Weights of a small contrastive audio-text model.
Model: 25.4M parameters, encoder activation gelu, encoder moe top_k, text encoder norm layernorm.
Training: soap at rate 0.0013, batches of 128.
Data: 78125 training examples, 7.9 epochs.
Rows from block 4 of the text encoder, named by matrix and row number. Rows with one number belong to one attention dimension. Each number is 200 + 30 x the weight over its row's rms, rounded and kept within 0 to 999. All counts start at 0. After the name is the row's rms in percent of the matrix's.
# q: attention query, key and value (stacked) (text_encoder.blocks.4.attn.qkv.weight, 1152x384, the q third), inputs 192-255
# k: attention query, key and value (stacked) (text_encoder.blocks.4.attn.qkv.weight, 1152x384, the k third), inputs 192-255
q.5,098,232,249,210,178,171,139,214,157,202,207,186,203,238,167,199,191,200,196,171,212,201,256,204,224,181,218,192,206,182,183,181,146,236,227,219,212,234,210,275,200,193,245,187,188,232,198,219,230,183,228,137,212,235,161,206,144,160,185,184,186,235,220,196,163
k.5,105,226,240,194,148,221,189,211,227,194,186,201,208,252,203,208,216,238,230,225,181,178,230,204,214,197,201,218,207,241,197,168,169,177,200,212,188,200,176,196,225,199,208,180,238,139,217,220,162,191,183,184,201,240,198,202,178,212,183,143,232,172,256,179,171
q.6,100,157,201,198,173,170,201,205,182,213,230,198,196,222,210,228,198,225,186,259,188,200,163,229,171,243,173,218,174,189,253,161,186,179,141,200,260,223,176,196,173,193,159,200,178,227,205,207,143,230,204,208,196,236,292,202,232,200,147,164,191,158,128,219,215
k.6,100,217,228,225,227,218,174,214,206,172,187,210,252,159,212,235,214,233,180,216,192,230,173,255,213,218,193,197,209,237,181,200,180,169,190,250,232,165,190,166,232,185,191,204,156,222,176,198,188,201,200,161,223,219,206,163,184,191,213,231,171,194,150,215,154
q.7,095,219,182,155,234,147,229,178,201,158,166,197,232,187,229,217,203,192,226,226,227,182,225,172,206,176,253,234,202,188,224,178,158,232,209,211,197,191,171,210,195,194,211,197,206,242,231,195,212,221,154,177,248,168,233,190,211,200,136,241,174,200,178,183,191
k.7,100,120,161,187,203,181,177,216,223,216,175,195,183,167,239,276,214,242,209,208,213,178,147,200,167,198,155,195,159,265,145,242,164,180,183,191,215,273,179,293,230,199,199,230,165,259,202,224,211,225,238,219,188,215,209,231,204,201,233,217,187,249,218,199,201
q.8,104,207,205,190,181,200,164,177,162,219,193,171,232,149,230,189,223,134,196,193,213,202,208,139,215,174,166,243,158,155,210,217,142,154,241,155,165,212,160,163,133,223,206,182,123,270,208,164,210,151,144,186,230,179,206,230,157,194,151,192,191,249,225,218,181
k.8,104,174,253,220,190,184,240,170,197,211,235,168,241,262,168,221,202,170,225,187,191,192,266,242,227,196,154,241,175,214,178,210,210,196,206,226,189,163,208,177,232,181,168,171,218,210,208,190,247,206,178,237,181,194,197,152,207,189,242,177,199,252,203,200,195
q.9,095,214,201,123,227,235,286,223,163,176,205,204,207,160,159,167,179,242,211,155,193,229,184,211,232,200,183,201,192,109,201,189,181,225,216,203,196,200,192,142,224,193,205,232,184,209,148,212,182,186,192,212,211,186,267,133,149,230,135,226,260,228,174,210,158
k.9,096,229,218,168,138,240,194,202,226,185,263,217,226,192,205,227,241,238,261,225,129,231,234,200,196,161,206,200,170,145,221,203,192,200,201,181,205,162,205,215,218,211,198,180,192,178,173,165,227,180,283,265,213,255,234,195,227,249,187,171,207,191,223,177,212
q.10,090,233,174,188,157,213,235,209,189,210,231,180,221,233,218,211,174,226,231,159,193,223,244,209,199,234,250,241,159,242,182,216,202,165,214,195,188,218,216,168,216,175,195,244,204,204,224,211,188,207,194,228,159,166,199,249,193,202,215,224,184,204,221,195,199
k.10,087,157,203,202,229,177,228,201,191,206,198,190,246,204,249,210,186,229,176,212,208,179,237,238,201,193,182,189,208,204,163,240,247,153,129,198,195,216,189,156,193,252,224,196,168,191,223,146,182,237,183,200,254,191,254,205,226,114,189,193,168,199,159,191,200
q.11,091,239,240,240,218,235,202,224,169,249,242,201,223,159,201,204,175,179,190,241,209,260,209,210,180,255,178,198,237,204,158,224,258,194,231,189,225,214,193,225,232,202,220,237,219,207,227,171,168,196,200,167,124,208,145,249,179,199,195,177,218,208,249,192,192
k.11,092,216,239,136,224,185,163,231,232,165,190,171,171,193,228,199,160,194,207,152,230,216,209,242,241,227,247,187,201,283,208,203,206,230,209,214,181,249,181,249,163,222,252,215,200,194,223,201,239,149,194,189,206,228,209,180,198,159,181,168,192,197,237,245,217
q.12,102,248,216,185,208,190,203,195,238,242,184,194,186,174,174,175,210,167,168,194,205,169,233,230,207,180,172,216,125,208,226,226,203,206,276,166,200,194,195,249,225,255,200,196,220,187,196,127,253,246,153,211,205,216,205,167,246,222,178,197,176,243,229,267,203
k.12,097,232,240,217,176,186,256,172,237,230,192,199,241,252,209,225,192,199,203,234,258,222,195,219,252,206,179,201,218,207,188,241,216,200,188,196,165,241,167,227,215,200,191,233,187,179,211,218,188,219,168,230,201,144,205,175,162,197,193,219,209,222,231,184,235
q.13,095,216,231,193,196,205,151,188,188,190,209,220,187,267,206,180,160,98,154,197,210,205,163,191,211,238,217,192,155,226,165,207,189,206,193,261,183,179,184,212,131,161,144,183,199,174,238,177,215,263,210,195,192,245,227,162,235,171,158,232,246,195,190,190,225
k.13,095,202,180,218,181,181,244,167,240,191,169,232,256,165,190,204,280,175,168,270,223,187,215,176,213,184,227,235,191,194,217,241,265,162,219,170,223,267,193,239,236,168,166,175,163,224,189,193,185,231,185,192,223,182,235,223,177,170,191,196,205,176,198,235,191
q.14,092,235,195,291,217,147,176,194,207,175,217,196,174,217,188,228,198,206,190,207,206,262,197,215,224,196,180,182,182,225,198,207,177,181,202,172,188,220,166,222,206,215,200,243,184,202,231,194,141,179,235,207,224,244,189,203,208,156,241,261,186,175,258,183,214
k.14,090,201,197,210,244,184,163,139,197,217,215,250,189,195,180,189,209,233,212,185,172,201,192,205,164,177,194,214,230,215,207,221,165,246,172,207,145,245,235,204,230,212,178,206,205,201,182,200,184,149,174,168,143,228,192,200,206,192,230,224,191,225,159,217,197
q.15,095,152,207,136,186,168,248,206,216,167,218,201,185,230,181,236,203,153,218,214,180,245,178,162,190,183,211,210,249,186,197,235,203,230,161,190,235,215,178,164,226,201,226,244,182,203,255,180,146,177,180,166,242,220,160,193,187,227,201,207,209,209,169,172,144
k.15,097,202,170,265,184,182,169,218,163,230,237,230,162,150,198,203,169,175,230,276,186,188,185,181,193,204,189,158,174,250,190,185,177,233,210,166,221,165,198,162,229,211,212,196,197,243,176,193,171,193,201,180,171,242,162,219,239,152,177,197,199,223,164,191,161
q.16,104,233,211,143,210,173,222,182,233,206,203,210,185,168,204,199,231,221,169,230,167,257,235,234,159,167,126,237,174,189,216,207,155,123,263,215,185,240,237,181,201,234,209,227,190,199,233,180,192,258,151,157,239,221,193,231,218,172,162,166,207,157,217,246,201
k.16,099,190,220,179,175,200,204,196,160,177,187,240,128,220,187,205,209,174,219,219,177,190,191,232,240,158,162,215,222,228,210,202,237,224,172,186,237,168,208,177,184,265,182,212,135,172,220,179,234,188,215,231,175,168,190,139,213,140,160,138,173,191,196,181,219
q.17,094,227,197,231,212,193,225,164,211,220,215,220,205,231,210,270,211,203,205,191,220,174,190,190,223,180,153,161,156,200,198,158,164,195,213,183,167,213,168,200,200,193,266,184,231,241,233,279,170,221,145,199,225,214,217,188,214,126,242,209,220,205,199,176,225
k.17,091,176,149,175,197,177,232,162,188,214,191,190,199,201,220,240,209,157,236,296,211,162,193,164,203,190,177,188,253,259,253,164,257,161,149,165,219,249,134,228,223,186,186,237,190,212,175,197,234,191,235,207,166,186,203,207,184,132,175,192,189,126,148,246,213
q.18,091,240,211,185,231,172,220,169,233,171,219,178,213,204,208,163,154,218,225,210,209,258,207,236,180,202,225,238,218,226,221,188,186,196,185,183,215,222,189,221,219,202,160,214,185,212,252,250,174,192,154,190,220,151,207,236,196,240,139,196,190,201,244,221,237
k.18,094,202,233,223,191,174,226,247,155,181,301,191,232,148,200,186,247,177,204,210,167,218,238,240,192,168,227,204,183,223,213,230,230,242,181,237,268,222,197,152,196,200,182,238,207,245,221,191,238,236,179,220,179,211,207,229,234,186,205,217,184,214,156,179,225
q.19,097,120,195,191,180,262,183,167,214,243,222,147,211,211,197,218,229,197,241,220,248,221,152,182,220,226,186,196,153,199,201,237,195,200,169,209,238,222,187,205,189,197,199,222,191,195,178,198,158,149,213,137,177,164,209,192,159,190,191,247,139,219,212,183,201
k.19,108,196,223,213,133,221,200,216,233,178,220,189,156,227,217,204,221,194,145,185,177,234,168,254,177,206,196,214,200,192,203,210,194,272,244,213,247,212,225,219,253,175,232,167,188,189,219,208,182,189,197,196,190,203,215,217,207,199,185,224,219,249,221,227,204
q.20,100,177,172,221,205,188,217,138,202,143,251,174,188,223,205,166,171,229,178,221,203,177,147,176,221,230,196,198,228,187,202,156,170,202,230,242,224,174,198,220,190,215,202,247,225,165,224,152,201,258,243,140,202,210,179,256,168,254,225,233,222,211,216,215,165
k.20,103,223,271,217,194,240,203,185,191,204,216,252,173,185,164,187,189,198,166,217,224,191,185,199,247,193,186,205,197,186,197,182,192,185,218,160,195,233,213,209,200,152,197,191,217,217,172,191,231,178,222,254,127,196,186,156,194,171,240,252,172,174,179,186,234
q.21,099,241,236,192,183,228,173,192,203,212,226,171,196,265,193,186,222,268,196,124,215,170,210,199,196,206,234,189,267,205,191,225,224,238,150,220,163,134,209,178,217,235,270,210,199,215,196,238,200,148,235,194,240,186,146,192,197,177,207,170,183,207,203,120,199
k.21,098,183,200,225,190,200,170,218,193,257,231,152,203,243,186,233,170,166,208,223,175,241,189,202,221,201,175,163,167,186,202,217,244,162,194,235,154,126,211,214,196,150,202,193,174,198,175,173,186,153,236,207,213,233,211,254,230,218,204,138,272,182,207,186,197
q.22,089,242,167,228,248,202,208,190,184,150,171,257,190,219,179,149,246,224,207,196,217,237,231,213,169,215,155,217,229,208,194,192,157,220,208,179,212,245,124,169,190,185,241,222,217,214,185,175,149,214,176,176,211,174,151,216,199,206,171,210,168,193,183,172,211
k.22,091,182,201,174,212,212,193,241,155,215,172,173,147,195,218,211,196,214,150,182,155,225,218,105,168,206,196,180,156,141,244,153,168,202,187,231,207,238,192,205,192,231,195,206,197,168,262,159,209,229,207,196,256,195,240,200,197,244,238,266,160,194,196,160,179
q.23,105,167,210,260,180,222,196,188,233,196,211,268,210,197,225,214,247,210,205,241,229,218,207,212,209,246,179,184,256,223,203,159,243,199,226,233,160,157,222,246,176,196,166,175,209,216,199,172,189,220,248,203,209,162,125,208,210,187,235,129,244,160,220,218,206
k.23,100,257,197,197,217,258,188,249,226,205,175,160,118,265,174,189,173,222,207,181,199,221,192,212,257,210,213,217,189,218,220,191,189,191,207,179,198,220,197,222,188,191,196,215,185,174,172,208,208,143,217,184,161,190,172,185,180,239,208,242,232,151,196,224,212
q.24,091,200,167,255,177,161,142,195,184,277,174,248,208,220,221,162,231,199,154,196,226,200,167,207,195,179,162,224,218,207,189,248,172,207,199,210,187,176,171,222,206,217,171,180,223,186,190,217,169,182,191,205,129,144,209,128,168,186,223,228,191,224,179,219,202
k.24,089,212,172,199,171,199,209,181,226,209,207,170,212,192,233,242,283,172,200,229,178,151,239,205,176,210,183,195,194,245,198,204,168,190,246,189,183,241,201,248,219,211,236,208,127,224,182,182,204,219,195,244,244,172,239,197,186,180,199,203,180,206,208,265,138
q.25,097,224,219,199,199,138,204,207,222,170,164,258,218,194,240,183,172,183,149,174,254,215,174,197,196,231,162,232,142,202,230,169,149,202,189,161,198,303,248,224,220,201,194,204,210,168,191,229,215,161,204,188,247,209,208,211,238,241,207,206,184,173,209,200,226
k.25,099,218,222,234,269,239,220,195,191,231,191,172,214,227,208,161,191,258,154,196,219,193,215,220,240,236,192,156,151,174,210,191,233,235,220,197,159,194,179,156,227,203,206,178,206,191,219,195,207,193,279,288,210,172,233,228,152,184,187,247,198,191,166,198,245
q.26,102,239,199,203,216,185,220,247,187,226,185,206,197,178,235,189,135,206,235,184,153,143,203,142,202,139,164,194,184,201,223,164,210,204,177,199,236,211,256,148,219,179,213,226,190,250,222,192,270,223,185,237,207,211,208,207,194,231,168,224,199,229,219,228,205
k.26,107,170,164,162,242,170,276,164,172,287,223,208,237,143,131,178,206,204,160,250,237,222,181,254,245,247,141,206,203,171,173,226,199,160,119,233,147,159,210,202,236,185,179,178,242,191,140,221,187,211,204,249,243,170,162,195,190,186,213,202,184,173,154,150,193
q.27,100,225,270,244,201,198,161,208,221,187,180,191,250,230,181,163,232,154,156,144,167,192,214,222,188,172,215,189,200,165,192,205,197,204,149,210,237,237,149,160,181,196,173,219,184,189,181,212,194,197,149,215,195,211,241,201,169,170,224,196,178,253,167,224,220
k.27,094,180,195,183,211,216,264,146,249,242,228,165,279,205,224,194,214,228,190,216,257,204,209,169,201,196,204,237,179,161,149,180,177,169,248,152,156,231,177,207,215,142,208,207,255,177,234,216,185,200,196,230,250,198,251,193,203,198,178,155,160,234,201,190,197
q.28,095,206,126,196,180,161,189,156,203,217,180,185,202,155,194,173,219,234,209,235,261,174,228,204,201,220,249,178,188,180,232,176,146,245,254,195,205,214,230,152,228,160,234,215,178,226,188,167,185,222,148,168,192,194,227,194,215,206,231,180,225,155,213,243,233
k.28,097,193,195,219,214,184,195,194,197,172,264,182,193,219,192,219,163,203,221,217,168,225,188,219,184,148,203,173,208,221,225,192,186,198,195,221,206,162,202,172,141,239,180,246,212,193,237,203,223,191,164,240,168,190,233,221,199,216,164,205,147,210,184,184,265
q.29,096,182,230,227,282,225,188,182,202,213,225,169,207,208,207,189,226,210,152,195,213,178,192,204,232,173,218,224,190,209,193,183,236,240,167,204,215,157,258,204,197,178,204,196,160,178,145,179,222,222,194,203,190,211,224,191,186,170,224,249,257,216,200,187,199
k.29,092,177,177,172,187,228,191,171,149,238,214,266,256,234,197,211,178,203,227,192,229,204,200,233,205,210,218,171,240,206,211,222,159,186,155,187,245,190,248,235,186,210,216,221,266,165,208,234,182,180,181,194,159,216,183,221,203,248,205,222,179,172,250,177,172
q.30,110,206,193,147,217,150,137,203,187,169,229,200,199,204,188,179,175,163,210,197,243,231,130,138,168,228,194,169,183,174,193,185,187,185,189,228,201,167,221,214,216,217,193,192,157,215,260,141,220,191,207,170,253,201,192,219,193,214,150,264,220,200,186,198,188
k.30,098,187,209,298,184,258,171,218,173,238,154,274,196,139,193,212,209,208,210,188,273,169,171,167,195,213,167,221,190,199,188,195,207,246,219,197,180,244,192,214,182,158,201,239,235,169,231,192,229,155,173,225,191,220,194,199,185,182,160,197,242,195,181,149,193
q.31,089,204,200,144,220,133,171,229,177,238,179,243,198,170,210,221,211,205,156,142,222,254,177,161,190,190,209,199,225,139,165,220,176,210,187,188,217,136,256,236,138,313,247,209,186,235,220,137,183,239,227,161,233,176,166,227,166,194,208,260,211,176,189,198,198
k.31,090,214,247,161,167,242,156,200,184,224,233,213,191,308,227,149,196,210,203,232,188,136,201,197,227,211,162,218,205,209,222,211,151,214,197,175,192,190,162,179,220,213,234,190,211,179,210,230,223,157,206,210,197,218,189,256,221,208,199,253,218,184,229,209,192
q.32,099,180,229,192,261,216,204,175,176,229,234,196,229,210,233,205,195,106,218,251,210,236,223,189,226,170,198,165,183,173,212,220,188,201,195,232,177,185,232,185,159,208,152,201,140,178,227,194,233,257,235,192,214,207,205,221,179,147,222,268,186,144,168,157,154
k.32,102,168,184,217,240,220,156,130,209,233,168,267,165,175,198,190,227,226,192,205,228,145,160,191,224,232,204,191,185,188,277,223,186,184,135,201,218,242,204,207,183,181,251,240,196,217,180,189,209,191,172,177,165,190,197,167,152,166,208,196,193,230,172,184,216
q.33,104,257,230,255,152,204,227,212,177,209,178,196,206,219,197,226,218,184,221,193,168,147,223,172,212,190,155,203,213,261,234,218,130,230,295,176,175,199,226,201,182,199,219,142,200,155,152,233,203,205,191,196,248,239,200,162,228,189,221,176,220,232,250,216,226
k.33,110,182,205,178,215,209,170,197,223,174,185,141,199,249,195,193,189,179,162,177,187,227,239,240,217,207,156,200,183,209,215,221,183,192,165,234,183,229,204,225,181,179,190,188,190,168,241,213,204,136,209,180,195,168,181,165,155,143,170,206,197,254,255,163,179
q.34,098,177,169,149,198,225,146,191,205,82,228,218,155,166,215,197,176,216,192,190,245,230,213,197,169,210,201,181,178,211,204,188,172,181,165,233,249,218,253,171,226,178,203,229,216,206,172,216,202,215,187,201,198,198,205,167,201,243,223,166,153,172,192,119,188
k.34,096,192,201,218,234,181,251,205,216,246,156,261,197,163,181,191,252,191,176,186,201,166,129,155,200,220,237,225,189,170,207,188,186,156,174,182,216,219,207,254,235,178,180,206,248,226,220,190,222,199,235,178,233,217,164,227,176,222,214,168,183,188,203,222,175
q.35,091,239,167,154,166,239,225,199,138,214,213,156,211,223,216,177,198,263,225,195,204,178,203,202,151,223,249,171,243,187,227,138,260,195,186,252,217,153,241,255,225,195,207,185,179,187,196,131,197,196,207,225,242,190,188,240,184,173,194,183,214,232,194,229,238
k.35,094,179,180,210,161,201,153,219,171,235,219,247,201,129,140,262,183,221,245,255,175,194,221,224,213,216,191,197,236,158,164,179,169,182,188,237,189,206,184,204,200,209,194,197,148,193,171,202,120,210,230,165,243,210,215,233,233,231,174,180,203,202,246,165,172
q.36,094,285,208,195,239,206,198,250,186,208,224,169,176,237,182,191,187,193,162,205,190,199,183,173,147,212,156,237,249,264,187,194,246,214,170,232,249,211,212,166,195,230,151,161,226,203,190,175,217,179,201,188,177,179,197,127,203,219,214,215,196,203,220,218,180
k.36,090,238,255,198,223,201,178,195,201,210,192,225,237,212,192,207,230,205,196,200,213,207,222,188,199,232,236,171,154,222,257,206,185,176,205,241,151,174,226,158,208,138,214,189,218,249,193,171,224,237,178,221,206,178,200,234,232,236,222,211,196,166,160,202,163
q.37,096,237,220,217,234,261,182,160,274,241,203,207,184,249,174,224,210,207,201,222,171,185,213,243,240,253,186,195,218,239,158,208,197,178,208,175,164,227,142,182,159,209,216,173,209,186,161,211,152,174,221,171,189,179,195,214,199,170,268,194,186,171,185,201,198
k.37,096,267,211,190,199,212,118,164,214,148,178,194,144,240,307,180,175,155,183,202,144,198,228,153,233,194,216,176,207,208,233,170,226,240,213,175,189,211,199,222,255,181,199,164,193,204,193,226,249,155,220,148,129,183,223,183,193,198,181,160,213,232,226,224,198
q.38,098,207,215,214,233,228,202,232,207,218,179,229,212,269,223,208,209,221,161,230,187,150,148,205,191,180,254,233,194,194,231,148,230,228,255,209,200,200,213,209,214,194,226,220,176,222,149,221,248,254,194,181,214,178,207,229,217,196,210,211,201,164,235,209,209
k.38,093,219,213,195,238,172,207,184,173,252,227,191,141,214,170,165,207,197,196,180,246,223,217,200,197,182,231,189,205,251,175,172,210,172,202,197,182,222,224,232,229,216,210,238,208,184,168,209,152,218,224,202,181,191,171,196,248,162,188,209,173,215,199,194,247
q.39,102,211,212,222,163,195,207,185,192,233,266,214,217,172,194,182,216,220,178,208,200,217,226,135,238,196,228,249,182,180,182,145,200,223,216,248,179,154,197,191,208,184,138,188,212,191,220,218,217,225,210,186,205,188,197,241,210,121,132,251,188,196,142,258,217
k.39,094,191,186,221,218,222,202,163,236,175,162,194,232,207,207,229,242,208,207,208,198,207,165,206,216,243,148,233,131,194,131,170,235,154,156,204,185,214,177,295,215,176,165,189,134,204,225,212,231,142,208,201,225,211,266,148,196,181,204,174,194,251,188,199,169
q.40,101,191,217,181,213,204,229,213,201,196,190,171,185,211,202,224,237,170,171,183,183,202,182,146,158,145,217,204,253,198,226,202,217,219,233,249,207,206,183,175,248,272,207,170,214,226,219,202,227,233,231,178,284,178,156,209,202,176,232,257,202,188,157,238,170
k.40,097,199,202,203,151,214,162,194,184,225,177,204,208,233,173,167,147,164,213,219,183,173,172,158,208,193,177,182,215,177,189,220,206,132,233,152,160,175,224,184,200,188,159,198,236,137,198,177,198,203,191,204,150,121,195,228,215,246,201,218,193,150,207,172,137
q.41,086,190,229,142,209,223,179,251,187,242,205,197,178,217,166,197,168,179,240,219,159,171,206,185,198,192,181,228,184,183,176,147,150,224,260,168,195,271,229,246,175,243,169,233,215,182,167,186,193,175,234,203,187,246,173,113,186,207,215,166,161,204,213,203,245
k.41,086,197,183,152,164,215,191,235,269,166,193,188,227,177,228,185,190,186,242,191,162,181,212,236,175,203,216,205,211,179,164,176,169,177,188,162,189,154,166,204,177,135,163,196,196,137,151,235,199,178,177,209,229,185,139,250,211,231,183,195,222,193,221,193,227
q.42,097,160,181,232,182,276,151,220,175,206,200,232,162,180,195,221,204,245,210,202,233,195,151,178,197,223,213,239,190,208,226,229,215,152,245,197,221,185,214,203,238,224,208,217,183,221,179,185,166,218,194,191,202,201,174,181,222,242,260,184,177,186,232,200,207
k.42,092,219,168,220,194,174,222,181,174,237,234,194,196,217,234,119,203,137,211,195,176,209,262,219,230,145,208,210,159,246,164,223,173,212,213,164,169,203,262,285,167,212,188,203,218,249,199,211,157,207,216,208,192,223,200,215,202,213,200,222,191,212,152,229,219
q.43,102,200,189,190,222,216,305,186,267,180,190,233,178,210,187,222,231,223,235,198,170,247,197,189,250,191,192,211,188,221,203,216,159,207,241,172,230,149,264,207,267,217,210,197,165,205,190,232,192,234,250,179,205,200,169,248,235,161,201,109,211,172,203,195,174
k.43,104,244,219,183,211,231,213,254,183,176,182,252,185,192,245,186,205,217,212,195,190,227,187,152,195,214,227,178,166,183,221,177,214,199,172,165,200,184,191,221,196,225,219,136,158,208,205,226,165,187,248,173,160,239,205,231,213,190,227,194,177,151,197,169,223
q.44,101,202,200,227,181,227,187,183,234,167,243,217,194,248,134,219,148,202,143,148,209,221,164,237,231,189,181,184,243,209,136,226,150,178,204,203,168,194,172,209,181,145,149,251,200,199,233,201,116,195,205,191,202,193,157,231,187,209,169,214,172,197,229,161,172
k.44,101,216,209,143,239,197,222,220,208,212,203,205,178,191,244,182,210,180,165,228,196,237,214,160,198,198,195,205,185,237,228,219,225,204,203,160,195,246,193,203,187,244,251,158,194,264,172,192,237,213,199,201,213,229,201,186,149,185,213,161,189,196,170,247,234
q.45,086,203,181,214,218,221,123,191,173,180,200,188,152,197,215,246,181,193,308,166,192,116,212,161,199,206,173,189,223,188,222,237,258,272,197,186,168,184,228,144,185,220,193,220,224,224,136,200,191,182,218,214,219,252,214,195,208,210,260,190,240,234,186,190,193
k.45,095,174,246,204,176,169,236,187,227,234,273,201,203,236,185,179,177,157,190,218,168,178,200,201,224,157,207,183,175,197,178,208,184,187,173,187,183,147,222,189,167,177,195,171,229,144,141,192,186,225,192,197,199,205,144,225,220,242,226,182,250,157,205,198,197
q.46,096,250,182,133,244,182,187,198,174,209,198,178,208,204,202,205,146,166,189,250,193,185,202,214,156,225,165,182,148,164,164,184,209,228,218,177,240,146,156,173,148,208,177,131,205,189,167,155,226,234,195,210,216,217,202,164,143,202,248,147,212,195,254,228,261
k.46,096,196,219,243,212,176,205,146,217,235,177,206,234,141,211,190,212,148,194,213,217,162,133,189,219,196,242,266,173,248,147,211,216,204,202,141,172,248,214,212,207,157,166,207,214,179,176,199,202,193,263,197,236,171,223,188,185,208,152,202,176,271,248,204,168
q.47,097,163,237,251,215,197,208,191,204,194,221,224,189,211,206,210,188,188,173,188,184,209,150,198,213,192,202,199,219,205,175,183,178,207,135,201,196,235,240,225,187,166,194,252,166,177,153,248,192,185,242,244,177,209,211,184,201,177,249,206,171,175,227,184,211
k.47,101,186,207,232,208,258,168,231,187,206,218,188,181,203,241,182,222,208,221,208,173,205,210,168,152,204,236,145,224,238,147,252,165,174,161,201,186,159,280,146,219,193,238,235,188,223,195,175,159,182,210,148,201,240,210,235,213,208,169,163,177,171,137,187,235
q.48,109,179,260,187,167,216,229,186,222,157,205,231,197,180,260,204,203,185,197,205,182,249,219,204,224,207,182,234,181,219,163,194,243,190,118,211,246,251,229,231,238,237,159,234,252,221,161,238,207,205,214,225,246,160,200,165,214,187,200,192,219,204,206,169,191
k.48,101,192,156,253,196,183,187,243,187,174,251,213,227,205,262,157,194,189,212,188,216,229,202,194,184,210,199,154,186,147,169,177,234,188,187,210,233,227,219,177,175,233,267,222,241,170,195,227,229,275,175,161,183,243,184,241,247,215,154,216,220,176,194,253,202
q.49,094,148,146,194,166,250,187,127,193,213,239,257,200,255,176,218,196,213,181,233,204,188,196,209,260,260,200,174,222,196,207,220,219,208,211,213,154,177,247,179,220,255,203,187,181,202,127,181,185,177,275,168,195,173,249,193,181,215,253,142,162,230,183,181,239
k.49,105,253,218,214,210,195,217,256,159,230,254,207,189,215,228,172,188,122,219,232,177,202,230,172,218,139,215,205,207,153,238,162,226,172,233,221,227,220,231,178,167,215,239,182,156,205,119,202,193,208,220,214,189,225,237,207,192,197,172,184,201,178,224,157,210
q.50,094,190,152,219,195,165,213,205,184,215,244,153,155,196,228,171,229,209,218,213,193,191,237,187,170,160,227,237,232,200,208,156,182,224,223,209,154,187,212,197,219,192,186,142,185,228,241,207,236,225,164,170,243,244,163,166,210,200,166,166,202,181,203,233,225
k.50,098,157,155,220,176,122,208,152,227,137,193,193,192,229,175,190,197,215,184,192,256,195,166,230,143,204,164,199,150,231,165,230,229,210,141,250,249,239,209,287,204,193,169,169,214,207,214,230,191,188,196,249,243,174,213,203,157,159,240,202,207,241,207,209,151
q.51,108,175,224,232,164,244,226,174,209,158,208,198,223,181,206,181,200,296,241,244,188,219,173,230,212,175,202,182,189,147,199,164,175,224,213,193,261,211,203,241,207,221,235,188,231,173,200,222,181,233,210,171,257,172,199,191,238,203,189,142,206,216,171,166,230
k.51,110,192,190,181,175,188,211,217,209,185,277,218,145,238,137,191,221,227,197,243,161,205,215,199,194,153,234,240,173,193,197,140,210,225,172,190,255,232,203,210,193,235,154,191,221,175,180,214,194,161,210,235,171,231,196,238,199,216,167,219,177,230,230,181,210
q.52,099,157,150,230,203,209,137,258,188,191,230,222,190,173,200,197,220,203,199,175,187,130,209,218,216,197,202,265,231,227,173,230,218,219,204,230,203,195,171,144,206,247,202,185,265,203,149,198,224,147,155,194,161,160,205,168,209,170,182,250,176,228,225,199,184
k.52,098,173,189,244,254,159,150,151,230,141,169,189,244,171,201,191,246,198,212,228,207,194,224,177,170,262,232,163,178,167,200,180,193,196,195,187,205,180,210,205,216,179,244,187,225,214,209,158,188,230,169,211,228,172,218,159,163,162,242,258,198,218,168,195,179
q.53,097,214,257,192,232,186,243,235,152,229,196,161,176,202,212,247,210,181,209,236,237,229,202,212,226,185,193,175,171,221,164,190,210,217,280,210,204,139,254,224,239,204,228,173,192,205,198,163,166,195,184,200,212,221,149,253,230,129,194,172,211,194,162,199,137
k.53,100,210,209,172,230,227,189,141,196,213,191,224,229,225,233,182,185,143,200,172,232,190,218,198,215,221,166,161,187,225,185,157,227,217,177,176,109,187,141,246,179,218,186,165,164,205,210,172,183,166,230,174,172,215,190,205,182,174,212,191,213,208,187,158,176
q.54,101,203,215,174,246,214,223,242,225,226,193,180,164,217,223,155,196,183,125,130,150,191,177,204,193,155,301,211,199,127,210,215,199,205,175,219,221,181,253,219,213,187,180,169,162,216,205,159,186,204,214,184,257,207,170,159,204,177,229,191,255,218,224,171,193
k.54,101,229,185,197,156,226,165,218,145,252,176,262,149,183,183,242,257,211,226,237,221,222,165,232,248,192,206,172,196,214,177,201,184,197,215,152,183,141,230,229,222,227,127,261,240,179,238,218,172,168,233,224,182,205,169,241,246,219,186,218,235,176,209,169,137
q.55,095,178,212,229,224,150,186,209,198,119,227,217,191,202,230,188,214,169,164,165,183,219,176,205,212,196,162,201,144,205,158,197,162,201,218,167,145,248,228,219,261,182,188,146,224,215,165,217,232,201,160,199,195,149,190,210,185,234,214,179,211,148,242,184,210
k.55,103,249,204,158,236,245,214,215,189,209,186,209,187,217,161,173,221,194,199,164,209,134,232,181,160,215,165,245,190,203,219,208,213,231,183,177,162,239,209,257,203,203,215,233,170,218,233,242,260,191,206,171,168,200,210,224,236,227,210,162,174,204,210,239,192
q.56,085,228,193,150,213,229,144,193,196,181,203,204,203,150,179,185,215,202,242,148,224,167,200,188,185,186,185,249,175,216,208,209,223,165,147,172,153,234,152,207,283,200,265,155,280,207,194,148,255,191,189,138,222,187,164,214,227,241,190,207,187,220,191,213,201
k.56,094,157,229,211,175,215,202,201,164,150,187,191,189,152,165,209,170,213,237,202,180,247,175,205,207,251,173,229,234,198,186,205,185,177,231,182,164,228,213,224,184,200,227,207,259,193,197,232,149,214,156,201,221,177,177,226,188,194,213,219,187,183,191,180,198